config = dict(
    arch='vit',
    mlp_ratio=2.67,
    patch_size=[8, 8],
    conv_stem=False,
    width=256,
)
Rows from block 4 of a small masked spectrogram model, named by matrix and row number. Rows with one number belong to one neuron. Each number is 500 + 50 x the weight over its row's rms, rounded and kept within 0 to 999. All counts start at 0. Numbers have three digits each.
Before each neuron's rows are labels from the 100 clips, of 14976, where the neuron reaches its largest size: "top examples" is what is common among them. Only what is clearly more common there than usual is listed. The data: struck, bounced, scraped and rolled objects made by modal synthesis. In brackets: how many of the 100, against the usual share in percent.
# gate: MLP gate (model.blocks.4.mlp.gate.weight, 672x256), inputs 0-85
# fc1: MLP up (model.blocks.4.mlp.fc1.weight, 672x256), inputs 0-85
# fc2: MLP down (model.blocks.4.mlp.fc2.weight, 256x672, transposed), outputs 0-85

top examples: rubber-like damping (50 vs 16.8); action: repeated hits (40 vs 19.6)
gate.86:593362500439500523500398479496576535453525500535499500364500431400500517484513443553435500462526500500500385445500488546470423553524500558633446409552500500610462584500570524500500500444464400578441454461500500622420500536522555419500500530426429500468518496
fc1.86:586532532500434500407556424474467432394481500420500500500533500524469561500500499454546443500425463517491500445500555500500500510500573471502500500416500411500543487516430393524438463475539500661462500436500500505407460556519519534405552464615560500500519519
fc2.86:500500389500500500551485510500500552500500439514575511500500452500500550446554475501527676500500498441528525500523541500500457500381503385500618528500500500500605500500341500444500500500500659658500504550457559500506416405408456500446500500500500621603500500

top examples: hard striker (98 vs 50.3); size: small (73 vs 33.2)
gate.416:500435478340500500500552500500500500507500559510500528521532446500609580382427540537572500500500438485571500500449500642382481395500451435517500500500506564500500500500459500500460483541500500506605500565500500417435500552452500500445548424601500500500526500
fc1.416:505571613478500508476555500561430500500433500502421500500541474500500500500539500511579500366406500500500500396500576500509500434500500573501500500611452522400500500500500500482431547602444511533439500435460442442500500467524524531500500518500444393500530539
fc2.416:543486500465452487465523362458563576481471596541500477498500403643490524500593553423540561500594327427456546570500464589517336560500500495509489500500606500621502500515486420498540500500549517500472511587563506475450547418579506500468458500567500511452472500

top examples: rubber-like damping (54 vs 16.8); text has "noise" (51 vs 17.3)
gate.598:500473500500500461500469490438500465458500574466429641500500500500500500477478537500500609502505555500500457565436500430468500536500500500559496478496500426649500443507391554518594500500500519500385573521500491447450500500500590442500592531500500401516546588
fc1.598:500453513500520500500446606446500506500500511556500500486609471501500513599613500500463421427604398500473509558500581546500462500446579500500500539489500446576457500395500485496522500525500500532500500500432500500500403500532459500520544457497464512503565500
fc2.598:524527500593500461589397500532494441500502553500500416526481437541500526500493403498579588509554523500440507553432440557531517570500545408423487500382467527443417500500500500559462480660576471494511500500392532492545540500500446537625491461500437500526502489

top examples: repeated hits (51 vs 19.6)
gate.459:523471599500551429463500573541481458532447458571500440483600500498533524500524468546500540487439442448500499428500558446461579434498541449532500473509490406500500438610500486500500567459500409447554482530500500424483500520529500549487500435568535438450545464
fc1.459:500449500474541520518420485500460457500465421500536630500499450413410540570500500614442595519500513419417500452500511500500528500421500505465500560500515573515560560500552422425500500524475445500520505450466431500500498500402440528340500471540500500462500500
fc2.459:387412476500500472430428618500500500500474420466487477500475535417482456539500518469520500497474466500515500491440500436500544500500484436500570522500484529438500528505500516507437500510464491513477438516500340574500444500548468596426490513572538501524441440

top examples: steel-like damping (66 vs 16.3)
gate.78:401408426500429500500405500496500486500466528484413543442444500445614531551446474524500572500500458586527473581500500552522573500500442482500416461500460500500525500530500537498500500586500524500443500500500396576435525453524446469442565536500515484500525404
fc1.78:569500407470565500529500500553531500543527457616500504544500619500526580423582480469470566562500560500635544435500583500518538500513500500421557473471573508470499581439466500532510506548566549605580500454500500459504419558496539547500500370560375436408427500
fc2.78:664500475594416579500499449500432500557529557514599500571529510473483492525571500490480534499500385449423433487480542420500479484530459555500416560500500531459447500491375523500527390492500516461435457559565500500466592500518412468491435574491500482480541625

top examples: bouncing (49 vs 20.2)
gate.455:481500500459547500452583448500574376472482480505500587388576500500500500500420558500588500373465500430411586535500500557500576500500623452467500500497500496423500566500432519563500545500412493553473464476521558500534500435500533444500548567478581589409438500
fc1.455:500500494561500459500500500456463500470553447500520500398534500500500500449500432494500529500484601500540639462461416528507517510427563468500510425463440500539422537500420525500576500500481579563426506500500577500500558545454500596468500500440586423482582500
fc2.455:500500539410482567500501397565492559500479512495539396500527444500539465548575525482596527578460500496505435500519418500482500500500500500500500549532423500494580492500500431500483459473494464489500461519530500511500538567596500500500506566561517426547555526

top examples: bouncing (71 vs 20.2)
gate.287:500584655458500439414465481423500535530500451531500512500543460500532439500500500545500500452519607500590421547468460500492507461500442438500471507478500460550522521541519435454500500507580286533500500500441552465500541500500500548465500480495521439479500484
fc1.287:523595500494500464500548493349453487452475500496538448439500454500500502405418500412500500464452500585465535533469500446558473500500437525541500500526500392500500548617553503493472500500538500523466470579489500500568458500500475545518560556418402618500432372
fc2.287:559500500463500439500482451467500491436500500592472500500507500462500500488500571500486515500500417468500500517539500544511415500346544500500472500537567607500545548500439500575449441522448500456529472496584500501519514500500544359500500500568500571474406583

top examples: one hit (63 vs 20)
gate.606:402550527460449387522500500500582445563516442493500464500601515499500500433561450500398554618505500500410479632630458500517500483430431500447568560500500435370500497489500486438560505545526441536500466544500500500500462500525444552461531427568500589580458480
fc1.606:574500408500550500458500559495430620415500527447500569601478538497408500525601512500500500500561518500500500580415460500441500468428561480415450529466500451464500500500500500441596500500575464572500599465563560535500506549500400500571602472451549480441524481
fc2.606:547549500555453488498500601451582500500515600500476500536500461500439500466459509500500485435588417500500522586469522548420500537500494438500522385500500500391500430510499500500451500638565574500438465500536545500505527442424524457500464397500474492500426525

top examples: hard striker (79 vs 50.3); clipping (39 vs 7.9); text has "clipped" (39 vs 7.9)
gate.141:440507526500486451500500519562500540500500528500500554500536500500490500485553519457632564443498423500500547500482443523489486585585500523572549500500500536499439566500590475407500500582500552548500383477571500540425447500574469452531500500592484501453478603
fc1.141:545449500500445466500436500449546530428549500572612527532511574364500531548509500489513553524554413500418545632492500532545410509513500443506487439439492500500500490424407500500543367434500500484462500500500551500564527513483500506452539452500426500582468497
fc2.141:525462404434500468608500598500497500523461520500527520510583476466504500502500468522500502574429500500443547547522497547481500462513533538427537619500469500487468500510500602494487526453443426465491616390370444500500500500500491444557500566500500500548540500

top examples: rubber-like damping (45 vs 16.8); action: bouncing (43 vs 20.2)
gate.56:584500500500486465500512473500611537447500500647500454500500540500474505533578506505519500500500474557500515553516565563479517594521500500529500438500576564586564429502500543461500538442524500580445500535500510627500500500541500500500438532525500500522548610
fc1.56:547500464562500500543465500429500545500517587620500500513500595471500379500532500429423544625502509504458500491500487543464500506565500561448500500577500447500444501402460516407591500489500473568500500500401549517513425531411591500530500500470477431468543565
fc2.56:365455500500412524576453563500518510420433500500463483518500412482608500387477490480500500570525446568426482576580497536381537536500419500452498457500544468473500500500536500480448500475524500597500583460500500498561498420502499518527460509500422434456423441

top examples: bouncing (48 vs 20.2); repeated hits (40 vs 19.6)
gate.584:480440570413500561500500597549456470417500550414500492500412500482498495619470590550561463572500632381473500449595542500462553455446500501500500500500500554588549500444500527542510415500573564539389468500584441572395541500500500450445500500448544389500460500
fc1.584:575500542500500547553468561609500422397486523567479530500500479500440440500546379453548500456467472500500555500527575500521495500500500454546495500549500500487514500425500532399509500495377543443565471476494500537594485600397540494540550576500500500500422480
fc2.584:635500480529500424588500500500592500529460500500500595500557472452500526500541568478488500580500500401450501511436446500500500546500500525500500500500487500514442549502500365427580497500552467500493500539562477425562465428529500490520417535484483599557594577

top examples: mains hum (58 vs 8.4)
gate.126:360500490532560500506500517569551555568538616487500534476416500500583500500500500500503500500502631447500608513466528500556579457500500500520500553415500525561431454577500537430500447500533519514500517548608479586500544545405561444536453500475467561513500474
fc1.126:513547474467390542456500494399536590528478566431520603491543554500533399473404586574548500446561514464558500426510595461487514411427583569548504500459467460500447500500541550531458554445567478467549466450477408408555500601500595546500548475367541403550549609
fc2.126:500500450496455509597417521500500598495500470560500421596500538616500500500500536423526483512596500500666500500500501500599500500511502452500485559500500539590500441483516525500529496500557608500593535564434500462483500525500474476565500415575499336464540500

top examples: rubber-like damping (67 vs 16.8); action: one hit (57 vs 20)
gate.452:500467527428431441495411504432603529500500401500432500539548582434550385500522500522500456500436500442468500508500564510556563449478611507461453414602576491568503546609454526537515450434499530500540500559500546500450500411500500500500500412500521593575401488
fc1.452:457465525593473537513558465545410500426362420486472500500409388500591536558588480551519500528500510555500500489531533471581525533444556512523532564500500462526500537500501500410555500557500500500500612449484500478500408500500500500500561500496500613456408500
fc2.452:517478500494496429447500464500500441500561500500474500507483579510540493500365555480446484479438501500500500413463510438513461511541545543487582461500500463464500514500602500608500500500479500585487494500500500500410475486500452527559405500512513552559500499

top examples: one hit (42 vs 20)
gate.380:422459500401446500455528500524579500500540587521467426435500528467500545468468452500440500500519432456593500467496500505439627560507500562500532500489481500500537497497500500476462500500576500500500474500500500512354500500424449507571578439500522500463500394
fc1.380:438500579563481471500404605572590575574513500481500549451500500378500501500522530500531500551499500428468482500622541461394500473571500500427464500500500484500449500476541507465463453470411500500490462531550500441500482379480525500441524500425460476514526481
fc2.380:534500657446500500489488500500500500534500500545500500486500455439398488500553520500500498500500348500500536500469441515500422607434539500500545300500514543500500500500500500585500411500500358500516500538524434479502500500539531500500389493500515466500500500

top examples: steel-like damping (52 vs 16.3); clipping (41 vs 7.9); text has "clipped" (41 vs 7.9)
gate.232:500566402530525499500547400500500500500522492514486481500439531460500427500621539513500500462444478372500576534474412418500499531566447475500500528613477425583500500569428412482428555500500534500525519500414615524450449500462540499500493500607391608532497500
fc1.232:564500563500518615403500495441500548562500513500440500477539516583500479500446485412406598605571526473544507506557477402566464500576444557500461382458500488489500518553516515513458549490467436506463506475500567500500567503531500500468428487500508500500446504
fc2.232:582500500508500600519485500534539545496457500499512508538500500487487500429603426468566493500512377529500550564500527460500426409585500500367500500500557388540500534477407516458532557545500583538511488500434462471500487500546500467514502394674457466500585500

top examples: bouncing (91 vs 20.2); rubber-like damping (57 vs 16.8)
gate.414:500500585506539631599500500449597502472500489500414500535477443524611500627378439486424578430474537589482434500500460607500450500491500538500481464519500533500500500455510500424500500501525563500500587454500500544500491569606497498544562478378484454456516370
fc1.414:566518500462383500417500500500589500533529500484500416614584498500500500521500500580506500500507385447433523478500500458441544548500530500456476500533500500475500611480489500500486510457473509587500494531500412568491404421475536500322602443496466500572575500
fc2.414:607500500500545586560459476432500500523636500510448500501433542545438479483570500557500644490563500414500462500500505500455500500529500518572601412466500529445445543438411489486523461592500500500500500442500500626558500500527520500507500500508500486500506500

top examples: one hit (74 vs 20)
gate.313:516560491598500500500422500532438433500557537500462500435472500521500465495500500522434580547585490559436551501520513513467551500451432507460480500524433556532556418554500500449448640549500500424500500613608393500399500528525473500543560559500500640500520626
fc1.313:537474568476500462424501579512517500469545536500445510455505500550534500509422503533588499500412470608554560416500419459483498500602500488506549536500478471500500500575449443500500594590375442500558500500500500446503481500578559500394457463500500400506383531
fc2.313:391500496454500500500620448500527500522439612500520449500522500500500500461688500438500500501599500519494500500574500523500500500500511585500500559485500500500500434562592414586500416500603500472500500500500500578499577622500443585500523500500500647536616500

top examples: white noise (83 vs 8.8); clipping (26 vs 7.9)
gate.322:441500500434516359572500500543516468500611548453500459470441580533500478500500481431500500540439519486450578623548466500468500536565473554453547464500587408450500486417350548449500500500570450615461517465548626567543453461458500389500500518500414679500470500
fc1.322:500500500591450500500500482567489479500498473546456539500543500574478589554500567500432386516449500500503501492562542471461500407500384459483522500480480433485500536551641444605500453506500490440406470555412500445511526500543565544500584456500535419608477482
fc2.322:534552500462463500442558500500469500500500485500500443500589542479516485555429548614393486451533500500488419500443488519500451528430446500572500483513500547533620559533488528540525467486500402500467425506552576522454494431484441449500500446443500512486465629

top examples: white noise (63 vs 8.8); clipping (25 vs 7.9)
gate.54:492481500528545500509500432518500479512500500500402602572500557569453500453518500527508469471500500500520433583500577500516578500504549565500546390535500469488500403444500500430500500491454500566500500461561500616487500438433494405472500481521549569575500600
fc1.54:500551594459500504381491571500442500500500471500425611577440403500416500500500418475497575424498509554465529536524468440500417500459417510500560551448500500500445404462475500473521475483435500473566575475500436437480500591500500451538558471500449443559553500
fc2.54:500451490494618376500500578449556535479470569500500500571542431500567500408542500500547500500623500490515525524517501532359500515475531542500529476500500500469422500417422385590565515510471459504502573518500500508566426477546575577436566510568500576500478551

top examples: white noise (93 vs 8.8); thin (high-pass) (32 vs 11.9)
gate.318:500500535418535414500439382434636574500426563455386475500587500426473426574500469477500535500458500540406520500500611628500500526441573495498479500551544500500457544510507405588437485525414466450500500500636550515500530505431462465448627500472385500536417480
fc1.318:500496529476500466593434500425522475500500460567400570572500639500500500500560483453562500561595500500360422508500547517479600500500500547496395500533489485556500437476500474485498518500500499487500507445500430563610432535488380427493611496466454442500500500
fc2.318:496500529494515563541323500500500491500489545500550500427500488511500464396500500500500500505500521500515377474500500476500565514431453466501495489551500511500554601492451500477436545509624563524500522489574518500500516490507500513530430500483466471456452522

top examples: rubber-like damping (37 vs 16.8)
gate.549:525386535500577500487499500576500562458500500510555548500500479411613500500500520475449609494500500434500491566523500545500500473500500500500500476513514597500408538416490327463562500500512562492500535473576500538500525500500500500544504507500548469510579463
fc1.549:500570500431418598500545500489406493602532453562484511459539500600457537500571404500468500500500523511500523569534489500594560443555577455500543559500500500500500584493503500500460500569500525489500502521500439463500505473405555500474504451548500539478477425
fc2.549:618500500500538509500500500459439500500477500544511500499528500485469500506643488500564500500500386474500500500446497480552448500483553415438567463482496461554536500476454500524500475548500579524428591422433580500553512581500419405496511503547500540440471528

top examples: mains hum (99 vs 8.4); material: rubber (37 vs 16.8)
gate.359:500500392503476559578394605466500529401516500613500500500500470546498555429548450558500481425463500500530520500429437555500595547500437388554500483500500474500500500358462472500500483489511494500498500508500500590510500545436398500558500446581410500500449366
fc1.359:554526500471547401509440500528435462540607522500500500584408478500500453435613511513583500520500533605399453500500500500502486500580500501450500500465558425501477500500470468500506661567474440462521500551500481473495523591407418561463680421500424565496537500
fc2.359:581532420536485570560468541500500551476582500501532500500441500500479498423600405429520547570552396456500500516487577415496500505531457504382500529520577506449411500500400508575500476458554580521500583459493486593530500569526508476500559507626500500555573500

top examples: white noise (30 vs 8.8)
gate.247:406518500465488493555500500500471486538500639517570500543425380500500492526500500453471472477598520346547606567567484485559430547494560500500505476452500368500500530500453500500500500500453571586492500455500435500463500458420463500567488500500502470500604500
fc1.247:446538500532500549529500526500470608478480509449500442459500483546500500500583453500454444480400555500516480483500500384531500443500420407500433500483565455545500418613470651453519500500554472500384500592500447534560444456457503432480500470500441500553458500
fc2.247:479492421527475503570480488501515500454537444411479500557450534503500473500464509500500513500459547447500552511500535499514657534516556538550500558444464388455499402352479434500491416444500535479484556483500506502544471480500524500529586557556493521552569384

top examples: rubber-like damping (59 vs 16.8); action: repeated hits (40 vs 19.6)
gate.634:418389479464500525496560416533500456495559421542405500429456500500472520416500571500459553500500500583584500448500413486459476474500433574534561535434446450468537523500500457500500516463510415507450500472600500560500445410470475537479500370432500480418500452
fc1.634:500500580442488587500567564501560533489500444515564500500500544500515435546500523502500461545461520612617495500500548544520448396500488538535474453500447406536486500498500531500587461500478470467500498506592516449559407506561544500500500454621470565547563500
fc2.634:491500540485517457434543422457473500448500460584500460559590463535500526503500499500494417509475460490465418572500500507510506425574459578521500504569510569471533472493532431393500567468500557492493425478500500377495500408566518410500494483500484511603452574

top examples: steel-like damping (81 vs 16.3); clipping (28 vs 7.9)
gate.371:389434500526500500500391463447408408450488500407500500383499564553595500500395593432461526500526514453438518500576500473574578500401481500582433500615484599500527527500500482460500585542448500491573428527449500500448441384574495406445500450500476487480513418
fc1.371:597500588453492500500500500500500605537581500459504572500553576500485546559500452485500522529500500500537458584500444481500439560500450537500599474487532551604527509500500500430563453515552482549514441529474456549500500468432300473499444466551435560434554577
fc2.371:676500500479500591548500500499482500500561481530500500442612465489431502608500468588471481521500445512449500501500457500500510500481477500523441556500451553620499500500434495415513565500482406491500470500517500420538566500565413478512500500438502655489436637

top examples: white noise (59 vs 8.8); material: wood (46 vs 17.1)
gate.467:474500439484520483442469458296525485553552478500500500500565445452500500437484500496500481500500597571471523581500582566540499500500500613500452500500566500505488529612570440491513500548644327546423500566576500500470500427564406529443589413398500538582500500
fc1.467:482516351537590511453492570692500475500447500493626506500500500383519500489429500500578456478456500433582485461500521500500533446518518532500564496494500516511491500437453401546424512500500548469571546424412536533401500500419582486500511474547550547413546403
fc2.467:515500392500421485473600455500455526597500448500538480500500545498533500573557496480500538500500502672500539449505466420513547441618538539370496500450394477436514500437570544500500474534421513504438505545500462500500576541464492462572406500492503548510589500

top examples: hard striker (82 vs 50.3); size: small (62 vs 33.2)
gate.184:408499392468500500422462500527546616500539500500459504477463565489441440517500427549500607539408500500447500540500482533500490497434500490500528459500500529480502519489500528500500567526361506501558500500566472487500439526500611573449422505497500563577500500
fc1.184:543452500486475581479405500440522561500500569500446500533543471490500534469489587454500447509438500500385561500593470450500558453442500500557470564539500559467500451500500446532500547500362500477414547571491467500530500500561438480522507510500375500471626399
fc2.184:500528500500500462500500500500500508500454500513423461500500500549500465500584531500555504500500536571500438500500488505496500500432532500500600500574439466549591517500567663500500599539500285573460524500433500500500500507500582508500463590460500500500383500

top examples: white noise (25 vs 8.8)
gate.130:549500500473566576500607500456422543500549484448447561462439567496512426500578549481500500500451459545500500550408446494500500506455505464500500455476500500476474500500490531557445471453525528500478475469450500484528444542405427542498539500552542523557566458
fc1.130:500526500383435534421465573444500544452566598465500570500500500505500508554446447500500538519506518465500529383538697500500563555461602437500555500536484500500527522500500410465554500500463477500500495482476500467392539486500583425436501495514451512579423500
fc2.130:500490500500544508512500500500500477500533508452500444500500430533447500500516488537541500486500478457500566500491360522530500500420533413450500423469404518500422534500482616500503522500464495500432499553506496419500500591500542459500433500500494616500444560

top examples: mains hum (96 vs 8.4); muffled (low-pass) (28 vs 11.7)
gate.279:500459469500565430500500516500544500500500500500500556546569547490475464583468431495531500500500595442531554500464500471500582500560500463516473571552500475528500486500418544556500500500413451500500500500543500483436458391553376374502500460500500500481360531
fc1.279:450508500463422474557456500560490500500548540440500500438500623517457500440434493500510550500500550515524446500486500500403536522500542434555517500521608500492558485410568500513435545521594500548483579482528457590500500472474650500500500414517500401523466568
fc2.279:500513543441500426500505550500488468500500500551500500521500500524455500558379384548385500540582587450479523437527500500531477560500395534500485507517465497473500686471432500510576503515500451500581455490425541416437453529460459500494556461464499569500457562

top examples: bouncing (89 vs 20.2); mains hum (27 vs 8.4)
gate.515:526600500500500449610530514521574500540448397541442504582533492500445491460500457558417450433522569416476500481536510500497591500574463534530417500507524436424506500560507500551500473506545507546500500537545500449525532420614500505588534439500474500520500536
fc1.515:453529415500500469440490500495500582540435598500500500500500448439427500434500444488465446474554390537541518494496466428483572526422500500526432500535488436500500500500456500450531471544473500500418544506613500500494500500434346610458551476471500413500497488
fc2.515:500553500395448515548497634547463487500499409435512441538500623390560500500522419500546539619508500500548532462500460464425486552461511405374500602463453500432551503517630515500500500577500517536500500486400428398500470500469496523509544458539504500555579440

top examples: hard striker (79 vs 50.3); size: large (60 vs 33.8)
gate.142:419500548469593500500478500422604450538500500500521509374595446440500489418542472567467553515474372476570574603500500541500596500552500582500558447568547600499570520500500500471533643428564547472473500544500555535462554475514551535524540421552462531530500500
fc1.142:362538558538426549435467414500500501500554500377522500455500561503373570500416525528474446408370566500500500440576500500481500625398436528600500490555543464406531560535552528500429500448481510500533458460465500447500500376508500508500452500413433456449500500
fc2.142:544500662425518500502500481496547520407501500448433502557436462503467521540456499396621612500648500487572465513500497500446433593456485500561571481500519506575506565500618488442525500511500480571532431570500448563500500545500561500426500569521569470500514495

top examples: repeated hits (75 vs 19.6)
gate.75:545510464451535504500575500500468470475533456500540500597500418576549500450636546546504604566500493500500478627479593562419489500490512452513578423448637523568558500500587474425500506500648454489495500500551500500500488477522543500500500500471518534567500500
fc1.75:497547421494420506468511421522442558447370404500483500542628537553474500558500500432464537500500560544559501500529525381600470416401528527505500512543532477514521588572500514476538500488461543450500478560476446484542586389481562500574533567440500500500500500
fc2.75:370490485525500451605543414484500549498405500597382437568476486500517535465394613500503578500475499596510489517471500500533500540510479500481464500421457516500500500500609503500478449446532501530564559520500495377510565430533602491575474500435500493534557551

top examples: steel-like damping (52 vs 16.3); shape: string (36 vs 12.3)
gate.449:472446457494435381493500521574558426452542500500541547415451556541544426386500663484469500498526521500464616499522500500514617439530459534492500477500471500500603500568500559500500476520449535563559500560500566500500400480518500410479491548496529573500555455
fc1.449:561558382500500593546443500562569471515551500403500563580500528434500512430500543500445542526500452550405460500500430532486492500427552500500500567447461472412610577513486446436468500612531425500512500557500465481568500500481575500500500483500395452500500500
fc2.449:511450641500618500598410500500500402551490510489417500510500398500525500500537494445500473500604500500500420500572468470500485500490480519473461518500394500558417451605588500588477508492506453417384500439478474573500600500512500519520522556467500367500429456

top examples: bouncing (50 vs 20.2); plastic-like damping (36 vs 16.7)
gate.646:500500504500515500519409588578540520487477466500487500500500544551500531540423419456453500516500490479581500523595534517500493497432500430572545477537500526500500427481548533435455438500635500434471412516579480501537531500500404500401500415413540554576567465
fc1.646:573500489465575381412500535443349500573417500511463424500522496462609521500458514500458464523500500539546477386520500457500500398523500500579504500578377500465456425500500453520500537453435504537513527500500500452454500501500491553567539500500476499452500535
fc2.646:500445500482500500564523493500500500385474500444381511552533435531480500491489469405500500508500500613500432500509500594500500501500500597500543277520440500521528436531544597500533444456507602499500500554500534500428500500670579507469539500500591363399444468

top examples: bouncing (87 vs 20.2); plastic-like damping (41 vs 16.7)
gate.418:525500403451500541508500353500453454422455501404434519547500500500540499470500575500500456517460422491458500500500589525531511507433532534538500518500500559500618563490519539432546500500499486589454461507500538500500500575500537559500558453372426477477500500
fc1.418:524500513456415500562500611500434569558480499500500431400500520495500500500485397546508500462476500418550484445453500500501474548500479500541469500474413486504500572585488608543500476500617500500436467487525610448430483445500500560468544556609540388432435500
fc2.418:527539411580500463500437560485500480500500553415480543500471484464500565608476500466500443544500507478480500478521562529429526551500536647554514563487560543500406466500500482526497500500485500598475511412559539500464509511524500565535614500430486500500500463

top examples: repeated hits (98 vs 19.6)
gate.568:498500500501481457423465550455525374448555561485476500411506500553426466368467617552529459500458578500436497456440510521500505525477500562500479500481617483415529500510465500500500538500413500584414460446500500496448500500465544500448486571529418571421474500
fc1.568:539426500426433500500473593500480536500500519576469556500500509500410472593500549547598500500509500565476542438402550500414546461439500372597500515500500589447578524500500518456500436500500500412463586500378454517579546512499515500500650560500471500575500500
fc2.568:532626453500528500507475425493500437500525544480500513525573507496553458500547553494445449628545481561465520475524500437364484481500504619545475519472589500451509591538513456590492502490520473452466414443459557499551536487487504500500554477559436586500445489

top examples: white noise (58 vs 8.8); pink noise (33 vs 8.5)
gate.122:451447467500443429452486523404457417500455500500500534467567546500481500453533544463556500500478581500546555520500430495568591500500571459630451496500500449500549474484571500500500518449500500500500527467472469578500498516532569471500564474493500604441565529
fc1.122:500417500479492434565469500499530500460460542484501464421500533500535397515518500423492449413451434552500500487546433491448500664544575437572519522522500442597443461638453459500464534500591500615492534447500557470552561500562546440520436424408502528523532459
fc2.122:459500594529574452499495500492500393487446494414493500389514457522568466442537627467544569635391553534521548548414500569517533499512500444603500436588564521550457462415500476494500484407500500500455418510500500571496430540500424472500437500485500516533500374

top examples: hard striker (85 vs 50.3); bouncing (75 vs 20.2)
gate.492:500553500529612421500500461450439431401495451542568500401500576518481419536534500458550565526448455514599388559529437500500531581553500544562500483500474608473478537542584432536500457440405500500491583500592417449459579471500500524527500442500497500500461445
fc1.492:442558536500500566498500534500450500500481576500473500500542500500500404500538444539450472513500421418453547356552624410500537545500475569500500552521502564473492500500500364476543463500570556500517500500549488500537444470567464500455500486563544500527615596
fc2.492:474573500449677500534597500536500512500500500519473490500436500519547500436500477505442598500440563551444500500473556500515579500500441500571500500495518500322508491404500438358510500426510442500570500465540500500412500500514300520500460427543494546500500477

top examples: hard striker (92 vs 50.3); action: bouncing (52 vs 20.2)
gate.585:529430573439387451500555500479500500447500512549500455535500500397611500523424500549500518399478488529500560552565500525500475526466577470563454474500500533513500573500500422473500426500443439529562443500548430500500473513500500627500452445500500540591500515
fc1.585:522500500416500512558433500474426508500418447427469447525574500353597613461500539451448442500500438500500500453500500431427572500575444453500543500434461500535548538500500505543516601522588631500500551501478500502527617379500432441500577500500563411500536457
fc2.585:500500500554473558588500500465526555500471500410561655500527416500605437395608594500461500501540500480497500550500471507469562519514410531599500500500532500431494566500500500416513500541500455559553469500500500500493475501500652500498500639369450492500495500

top examples: steel-like damping (56 vs 16.3); action: repeated hits (42 vs 19.6)
gate.474:459590500464432402500570478500458500512500462500442487531500603500478452500445500530509423462549500500463500575453500442602500505547451500495476524565602598477547535500500540547400484522500483530500466456558500500563548437500493500630412506500576489513500454
fc1.474:470504500475443500440511588449450535433418425495500500456546500564553532536457521512500520446500449449452475500536548455500454556551402450449612500476500594541552418568610500591440574500468524500500567500452500492545559559500454454542434479588550500527446422
fc2.474:500575536500500428575484500500453500500500521519398489522489490500524500480500500568500500516610500491500468526571418605556500500441500469500443488500402630482448500500478500500360500500616374500500429500466500500500500485391512500556481595476476666500500497

top examples: hard striker (79 vs 50.3); clipping (32 vs 7.9); text has "clipped" (32 vs 7.9)
gate.235:448500647484454500508500428500500500520413500500500409565500480564458500500544508484440534529444500432500413375417496500500494468500416500593500500568500560441605500508411413428500441492452544451500597462436414474467541545500500500458505468500514384538540539
fc1.235:435598500579321385373525467538500482542500467500506427500500500544579484500365479448496525489500430500500500488469514500513500500597590426446500581500476500433419543500593556500476518434483491500465500532460500459500500546500581467443500445412449515364403591
fc2.235:640500508534500500529546441578434450490500500548500551500500500432567508500500505500488523449500461507500449464596442523421407528423379500500596417500500482500564500500500520509500454567515492531390583500503502604497500527500500516500440507594570500500431500

top examples: mains hum (63 vs 8.4)
gate.26:532575546511553511435534563457500545500528528553424597549500602500569494500495416467500460409388545500520558500500485499422590417459500500500605433629500500482519501568500530491500608549460472500500582434500470500500446500500424481593533500500444500442479500
fc1.26:515500500500479557500491500494500480500482500475500500500445506515544459500500500498500421438435467528441500449419629427420589479585420484417516451500577440298549500500500525587563601482500491513500500455554495546500499513500477500591541443544555351568500453
fc2.26:453500500531480593498471472492497500462496500443500567500500457505500492452431484490479471527453500513598484500407577441489497500519403500403573500532618444318441493543457493551500572500415592534500498500575559554492500529488470485583514510501526344500500500

top examples: rubber-like damping (36 vs 16.8)
gate.653:541500475500551534555419500561515500423500567500407514508500500500528554540604420500500505456500472502430500514483578500492494436521469491566585548541517508523500454457500500500493440437390500500438467500544422441500428558526500402500471500534511500452500534
fc1.653:500547532386500471500437361448446500500500578536537466452500500431455518500514449500456435450500473511500516552444488428500500500561539500548612500500569552411500544538500584562558479445499500578500469515427445377558550517515500623519446549460500500495500469
fc2.653:478548500500553477500500464500549500508461380500570500714507445556500500500537500482458500488514499503472553500479500333588500614466540521500448500469466500500530500573501454502500547500532570413406611533400500500448485482485498567500547519500462444559545343

top examples: repeated hits (58 vs 19.6)
gate.68:458611511500500447500506562452496474420491465477558556517500518500597500439493676500422500483500625500537523500500441526548565500500500639492558524500587456500552500526511500412436567524474429564448486520464607551500500500500505407514537460620537500525433566
fc1.68:379500500520633481500500591356515500500509433477447533609429500500500500518571583540500479542500580500517500435500449495533600500500500500562435449494608525468514500436500500500587500525503433412500429435536425500441559500500509440518525456578430500500500500
fc2.68:518405500554517574463603500500465500500484509443498489516495447535470500589428500488494511496472536483464500484500500416489517525571590434516500478458430498517540442520473500455506448500589581311439500441509468485457500534478436607544490500516500389500542484